config = dict(
    model='image captioner',
    dataset='simulated telescope pictures of galaxies',
    train_examples=195000,
    image_size=64,
    crop_scale_min=1,
    horizontal_flip=False,
    cutout=0.4,
    tokenizer='char',
    vocab_size=27,
    encoder_arch='mlp_mixer',
    encoder_norm='rmsnorm',
    encoder_norm_position='pre',
    encoder_activation='reglu',
    encoder_mlp_ratio=2,
    encoder_parallel_block=False,
    encoder_inner_norm=False,
    encoder_patch_size=[8, 8],
    encoder_conv_stem=False,
    encoder_layers=8,
    encoder_width=192,
    fusion='prefix',
    decoder_width=256,
    decoder_layers=6,
    decoder_norm='layernorm',
    decoder_norm_position='pre',
    decoder_activation='geglu',
    decoder_mlp_ratio=3,
    decoder_head_dim=64,
    decoder_fused_qkv=True,
    decoder_bias='none',
    decoder_qk_norm=False,
    decoder_parallel_block=False,
    decoder_inner_norm=False,
    decoder_positions='learned',
    decoder_prefix_bidirectional=True,
    decoder_connector='mlp',
    decoder_tie_embeddings=False,
    init='trunc_normal_002',
    residual_init='scaled_by_depth',
    optimizer='soap',
    beta2=0.95,
    lr=0.003,
    beta1=0.95,
    shampoo_beta=0.95,
    eps=1e-08,
    precondition_frequency=50,
    max_precond_dim=1024,
    one_sided=True,
    adamw_lr_other_params=0.0011,
    grad_clip=5.0,
    gradient_noise=0.1,
    magnitude_pruning=0.3,
    steps=7500,
    batch_size=192,
    epochs=7.4,
    lr_schedule='cosine',
    final_lr_fraction=0.01,
    warmup_steps=220,
    weight_decay=0.05,
    adamw_weight_decay_other_params=0.01,
)
Rows from block 3 of the text decoder, named by matrix and row number. Rows with one number belong to one neuron. Each number is 200 + 40 x the weight over its row's rms, rounded and kept within 0 to 999. All counts start at 0. After the name is the row's rms in percent of the matrix's.
# gate: MLP gate (decoder.blocks.3.mlp.gate.weight, 768x256), inputs 0-85
# fc1: MLP up (decoder.blocks.3.mlp.fc1.weight, 768x256), inputs 0-85
# fc2: MLP down (decoder.blocks.3.mlp.fc2.weight, 256x768, transposed), outputs 0-85
gate.36,091,193,213,182,200,144,236,192,200,200,192,164,147,200,234,287,195,206,200,200,178,60,200,200,239,206,200,200,261,200,228,200,200,106,200,260,143,200,196,292,175,211,200,172,111,200,173,159,132,241,200,211,204,207,222,125,200,200,230,203,200,200,200,228,200,200,146,225,228,200,250,247,299,200,200,200,200,200,200,161,217,127,212,112,190,237,170
gate.37,104,156,157,200,178,228,158,269,179,200,136,231,238,200,219,251,200,155,216,200,200,211,200,200,141,114,157,225,200,265,200,150,170,200,190,200,195,157,207,120,229,201,248,156,200,254,272,256,200,200,200,185,211,121,124,207,226,200,221,217,114,200,172,214,158,193,200,200,253,143,273,242,200,200,200,161,138,200,120,109,182,241,200,239,222,144,205
gate.38,098,201,161,203,200,150,200,200,200,240,200,170,200,226,204,200,188,160,200,139,109,200,148,228,200,196,200,259,157,99,259,186,250,168,241,200,209,211,302,282,148,272,240,148,171,232,280,226,202,308,200,200,221,200,167,151,224,200,242,168,202,122,228,293,94,200,107,250,225,200,187,246,138,192,233,232,164,215,288,268,181,200,166,219,200,196,151
gate.39,102,188,160,214,200,117,200,222,81,147,184,200,200,244,200,154,260,263,273,217,282,298,200,160,223,200,200,196,253,165,200,231,233,243,200,277,200,239,183,200,200,200,200,233,248,132,200,187,221,250,171,199,229,243,204,137,200,247,200,226,163,274,200,178,133,197,196,199,200,232,229,200,278,88,198,200,200,167,167,157,212,200,210,185,200,200,200
gate.40,103,223,200,266,236,126,269,200,188,200,158,186,200,175,206,152,132,250,182,200,155,166,227,258,171,200,215,262,107,200,173,200,200,229,149,176,200,178,286,174,187,200,258,200,181,208,200,200,293,195,205,200,200,157,188,190,200,193,160,200,209,200,200,211,256,194,171,175,200,230,234,269,176,228,238,200,266,255,200,200,200,177,200,199,126,200,225
gate.41,103,240,200,175,253,92,244,134,111,129,150,132,191,180,200,206,139,144,200,165,168,200,67,193,158,242,270,200,238,180,200,103,173,230,153,223,141,200,290,200,200,158,200,200,200,272,223,200,228,200,200,200,299,223,153,178,191,162,200,259,159,200,235,217,200,219,168,221,268,200,214,165,220,224,245,200,167,208,149,200,243,239,200,200,200,259,200
gate.42,095,151,201,232,270,128,150,195,200,200,166,217,236,200,217,269,216,200,202,200,200,178,218,189,128,175,169,159,224,131,200,192,248,250,167,174,200,205,184,200,200,137,246,200,200,194,156,200,256,200,200,277,168,255,238,200,139,223,200,200,248,312,229,191,200,202,248,201,200,224,200,238,182,134,200,200,274,200,200,245,200,196,143,200,227,201,241
gate.43,091,175,200,200,231,223,189,238,161,200,199,190,192,200,200,217,200,200,166,191,189,211,235,220,205,257,302,143,246,210,188,282,200,219,174,286,182,200,229,179,232,200,170,223,250,233,200,107,200,147,200,200,200,200,145,212,315,200,200,252,200,200,219,200,150,221,164,88,200,241,141,166,140,200,123,171,180,164,128,157,200,188,176,263,232,200,86
gate.44,103,76,230,234,200,200,221,146,200,256,214,151,200,200,234,200,205,268,200,234,138,210,247,163,296,200,216,215,185,240,200,189,229,170,238,283,200,193,200,226,263,177,169,230,284,178,197,136,132,148,200,200,200,249,246,168,160,247,192,205,200,200,200,167,186,182,252,268,200,200,158,192,143,200,200,167,213,183,172,248,243,200,217,179,117,144,186
gate.45,100,200,200,200,170,262,187,237,207,200,118,168,151,231,199,187,200,230,200,220,200,260,250,200,249,163,193,205,190,138,154,204,255,241,217,147,168,209,217,172,223,223,141,209,200,222,140,197,200,200,214,126,181,200,201,177,200,163,138,210,162,200,303,113,182,165,212,318,278,260,221,239,110,284,274,200,228,200,216,253,149,167,214,177,200,225,174
gate.46,096,173,322,180,145,152,200,222,204,212,200,200,200,151,80,200,228,157,200,156,200,200,234,115,152,200,215,200,200,200,200,221,139,149,145,288,186,125,189,200,200,158,200,103,200,239,242,200,150,272,191,164,200,200,168,86,264,233,236,200,108,266,218,200,221,229,195,200,161,265,218,200,280,173,131,215,181,188,200,200,199,200,200,172,267,131,149
fc1.36,101,200,159,200,223,196,101,157,198,172,200,200,205,180,200,308,200,200,162,200,150,200,306,186,200,205,200,214,183,238,169,200,184,208,188,200,200,173,200,264,200,165,191,132,200,139,199,237,200,181,235,263,212,200,294,223,180,154,178,230,259,197,211,138,197,273,130,180,200,189,255,200,200,242,170,200,200,165,200,163,200,185,200,261,190,185,134
fc1.37,109,248,200,200,293,136,200,263,200,227,200,200,257,183,271,272,273,156,173,200,232,141,200,136,128,200,197,180,200,200,200,195,206,203,200,196,184,200,267,200,200,225,200,257,162,84,200,121,234,112,200,200,222,219,113,143,153,200,181,237,200,200,215,200,277,222,275,183,200,200,132,218,192,200,200,200,200,200,142,166,276,200,200,200,284,119,198
fc1.38,101,234,200,226,207,295,194,188,206,143,179,200,200,174,196,210,167,176,200,144,189,180,146,257,200,259,164,200,274,177,200,123,215,185,247,246,155,200,184,198,200,200,108,235,243,217,147,200,200,211,183,194,186,217,99,133,211,200,134,200,201,200,154,205,242,142,200,115,173,237,198,200,94,200,200,123,152,200,200,193,200,163,288,226,200,235,217
fc1.39,099,190,196,200,155,141,192,200,158,200,278,204,253,200,158,200,200,268,283,241,268,228,260,244,214,236,212,249,249,252,200,154,281,154,200,205,200,185,205,132,179,228,200,229,223,175,163,94,215,200,200,200,129,200,123,238,200,179,200,200,229,201,120,167,136,153,227,241,206,177,200,230,142,178,200,215,164,200,242,149,124,124,200,200,171,164,200
fc1.40,098,163,243,241,234,261,183,181,247,261,200,200,165,162,254,268,145,233,267,187,162,194,200,200,150,200,167,200,200,263,200,229,237,147,200,292,200,200,200,247,168,200,211,200,166,240,289,221,200,169,174,200,200,115,257,228,200,160,307,276,212,200,200,246,111,107,192,200,163,200,243,239,205,201,254,147,175,200,214,232,200,318,227,180,273,163,144
fc1.41,105,269,258,153,214,200,200,200,200,200,200,241,176,200,227,138,200,149,200,240,95,200,251,200,200,113,200,198,200,200,200,200,225,200,331,221,230,228,200,211,200,273,220,195,153,231,200,202,232,94,166,200,184,136,124,279,189,177,129,208,272,327,165,174,186,200,200,297,290,196,228,201,167,209,200,169,194,226,200,228,138,200,200,173,162,200,161
fc1.42,109,262,199,205,200,151,153,231,231,200,249,200,200,279,247,200,170,270,197,166,191,214,200,200,281,194,200,135,200,169,202,168,200,277,200,258,243,169,235,158,200,223,214,260,150,114,200,126,238,200,119,228,200,200,232,200,200,200,212,246,155,200,205,200,235,134,200,225,163,153,265,228,281,200,288,177,256,132,221,255,165,167,172,136,206,200,203
fc1.43,104,200,200,200,248,200,200,206,251,223,200,200,159,263,200,228,226,200,181,238,200,200,223,203,216,202,200,225,231,324,329,91,200,210,200,262,200,260,207,200,200,200,200,200,178,168,228,155,200,110,275,129,244,152,188,200,163,178,206,235,200,242,217,219,201,228,167,276,200,214,200,142,200,129,200,200,190,141,200,217,163,200,189,201,200,147,285
fc1.44,090,139,200,215,251,200,216,200,247,200,142,174,279,254,195,172,200,270,282,217,200,166,259,259,216,200,174,168,200,200,200,240,269,230,200,238,199,200,228,194,176,204,200,131,286,200,109,148,260,200,200,231,182,222,248,200,223,200,213,164,185,178,206,200,290,243,247,317,209,226,200,200,200,144,126,200,127,200,168,242,154,227,265,215,198,196,169
fc1.45,099,200,108,256,200,221,227,200,200,162,156,200,189,274,174,236,224,237,274,158,103,184,259,215,200,151,181,211,217,184,212,215,284,241,200,200,200,148,302,172,200,223,104,191,284,200,242,265,200,207,229,319,164,182,125,237,213,261,200,145,200,200,200,316,171,217,200,200,187,239,186,243,200,200,237,200,197,200,79,223,225,188,206,115,200,240,117
fc1.46,086,200,200,189,200,261,200,200,181,168,281,200,185,200,202,222,200,197,200,200,252,200,176,191,270,156,200,200,212,328,173,202,282,85,200,247,260,200,200,195,200,200,104,171,235,200,162,250,139,207,199,239,177,173,218,125,141,200,166,200,126,166,183,200,236,132,200,228,263,166,124,165,243,149,194,195,190,200,200,168,144,211,249,200,189,200,269
fc2.36,104,198,277,200,185,180,200,200,121,200,200,277,236,222,164,253,253,200,178,107,136,207,200,122,200,169,242,200,310,192,187,200,200,205,200,238,172,239,200,136,178,200,141,112,200,254,201,246,178,158,239,214,200,141,200,200,230,203,284,221,179,217,156,220,170,200,174,299,125,171,185,227,142,165,257,224,245,200,220,200,200,192,208,169,200,185,200
fc2.37,108,192,205,206,200,200,278,200,211,200,200,148,167,238,200,227,200,200,170,182,178,200,133,200,225,200,200,244,237,107,245,219,187,229,177,200,200,156,187,200,200,200,249,164,200,200,197,243,277,107,152,200,210,200,277,125,321,117,159,200,243,200,200,246,256,200,224,200,153,225,200,154,200,135,200,200,200,200,185,200,182,159,200,253,206,200,235
fc2.38,098,200,234,97,186,237,200,143,194,171,200,180,288,197,283,203,200,200,96,182,193,171,192,200,246,141,200,200,244,255,200,96,150,253,200,200,200,235,236,195,158,169,140,242,153,258,200,204,267,204,218,149,118,213,185,200,173,200,199,200,183,240,136,203,195,249,200,200,200,185,159,200,223,200,203,200,159,254,242,200,281,200,173,203,200,169,177
fc2.39,100,139,200,190,200,200,230,123,132,170,140,200,133,247,200,170,198,200,210,183,276,200,269,154,224,200,199,200,145,200,215,150,222,271,158,200,249,269,214,320,229,196,200,148,229,209,274,197,200,241,188,203,200,211,200,200,135,157,237,230,194,152,200,200,240,205,200,200,246,192,200,200,168,239,174,200,244,208,283,200,240,279,118,211,132,128,200
fc2.40,101,200,200,166,176,200,124,164,168,225,200,199,150,157,165,200,206,262,213,242,200,201,200,200,170,145,152,277,294,200,178,200,200,204,219,233,246,200,237,146,153,203,200,264,149,159,150,184,143,152,200,195,222,200,187,200,327,200,169,252,138,171,124,200,133,200,269,200,255,144,103,200,276,200,210,200,184,200,168,235,149,210,200,202,205,206,276
fc2.41,093,200,189,165,200,245,208,200,180,200,127,200,198,124,238,233,200,159,200,200,248,231,237,234,137,284,198,200,200,245,288,200,160,200,200,200,240,237,139,257,274,163,167,200,126,200,230,189,200,145,200,220,152,275,119,152,186,178,145,188,110,156,232,200,160,200,200,200,177,115,96,251,200,200,148,200,232,185,258,185,200,180,200,200,141,195,218
fc2.42,097,141,200,172,170,285,200,213,200,292,200,200,170,200,200,251,73,146,205,273,200,164,227,200,206,182,200,200,195,240,260,182,178,200,174,200,178,260,184,174,138,163,200,267,100,141,274,285,200,225,131,200,142,302,200,200,192,279,200,249,264,180,200,218,218,200,170,200,233,200,237,226,232,249,262,93,127,200,200,167,200,230,185,188,200,200,200
fc2.43,098,208,238,271,242,165,178,244,130,150,227,200,235,274,225,160,182,236,200,210,199,194,200,219,133,237,162,125,200,288,200,248,175,167,200,187,163,200,216,187,200,198,200,254,217,189,200,200,200,169,205,150,155,200,191,99,200,281,168,200,200,200,200,240,200,227,191,200,271,164,200,204,200,256,173,222,199,200,241,270,231,194,139,200,179,205,204
fc2.44,097,203,236,183,242,236,252,208,200,199,134,270,98,253,200,116,195,200,176,147,129,143,200,290,200,185,200,276,251,130,200,221,265,171,200,200,278,200,190,200,200,141,200,266,168,287,166,163,192,175,270,200,265,156,143,154,163,200,148,250,167,152,198,165,230,217,214,179,200,200,151,200,146,200,176,215,200,200,200,152,111,142,200,200,246,200,222
fc2.45,100,232,186,142,219,309,275,250,121,145,200,200,224,104,219,229,200,200,200,246,291,101,200,161,250,200,145,158,220,200,200,143,200,229,160,250,205,172,198,139,147,200,200,213,157,240,176,200,239,161,168,163,177,168,230,198,192,203,194,222,226,200,228,262,319,205,247,219,165,285,164,179,200,200,200,144,200,127,200,200,177,181,212,200,200,200,201
fc2.46,102,132,200,220,181,111,206,253,184,255,200,233,279,271,242,200,205,154,200,247,200,219,200,245,185,200,238,226,139,204,259,200,200,219,143,223,163,200,154,200,220,200,228,158,200,200,223,200,200,118,200,174,167,200,200,138,200,200,148,161,188,188,175,200,200,200,200,192,170,146,130,149,167,73,171,150,179,241,242,244,200,130,163,267,283,205,269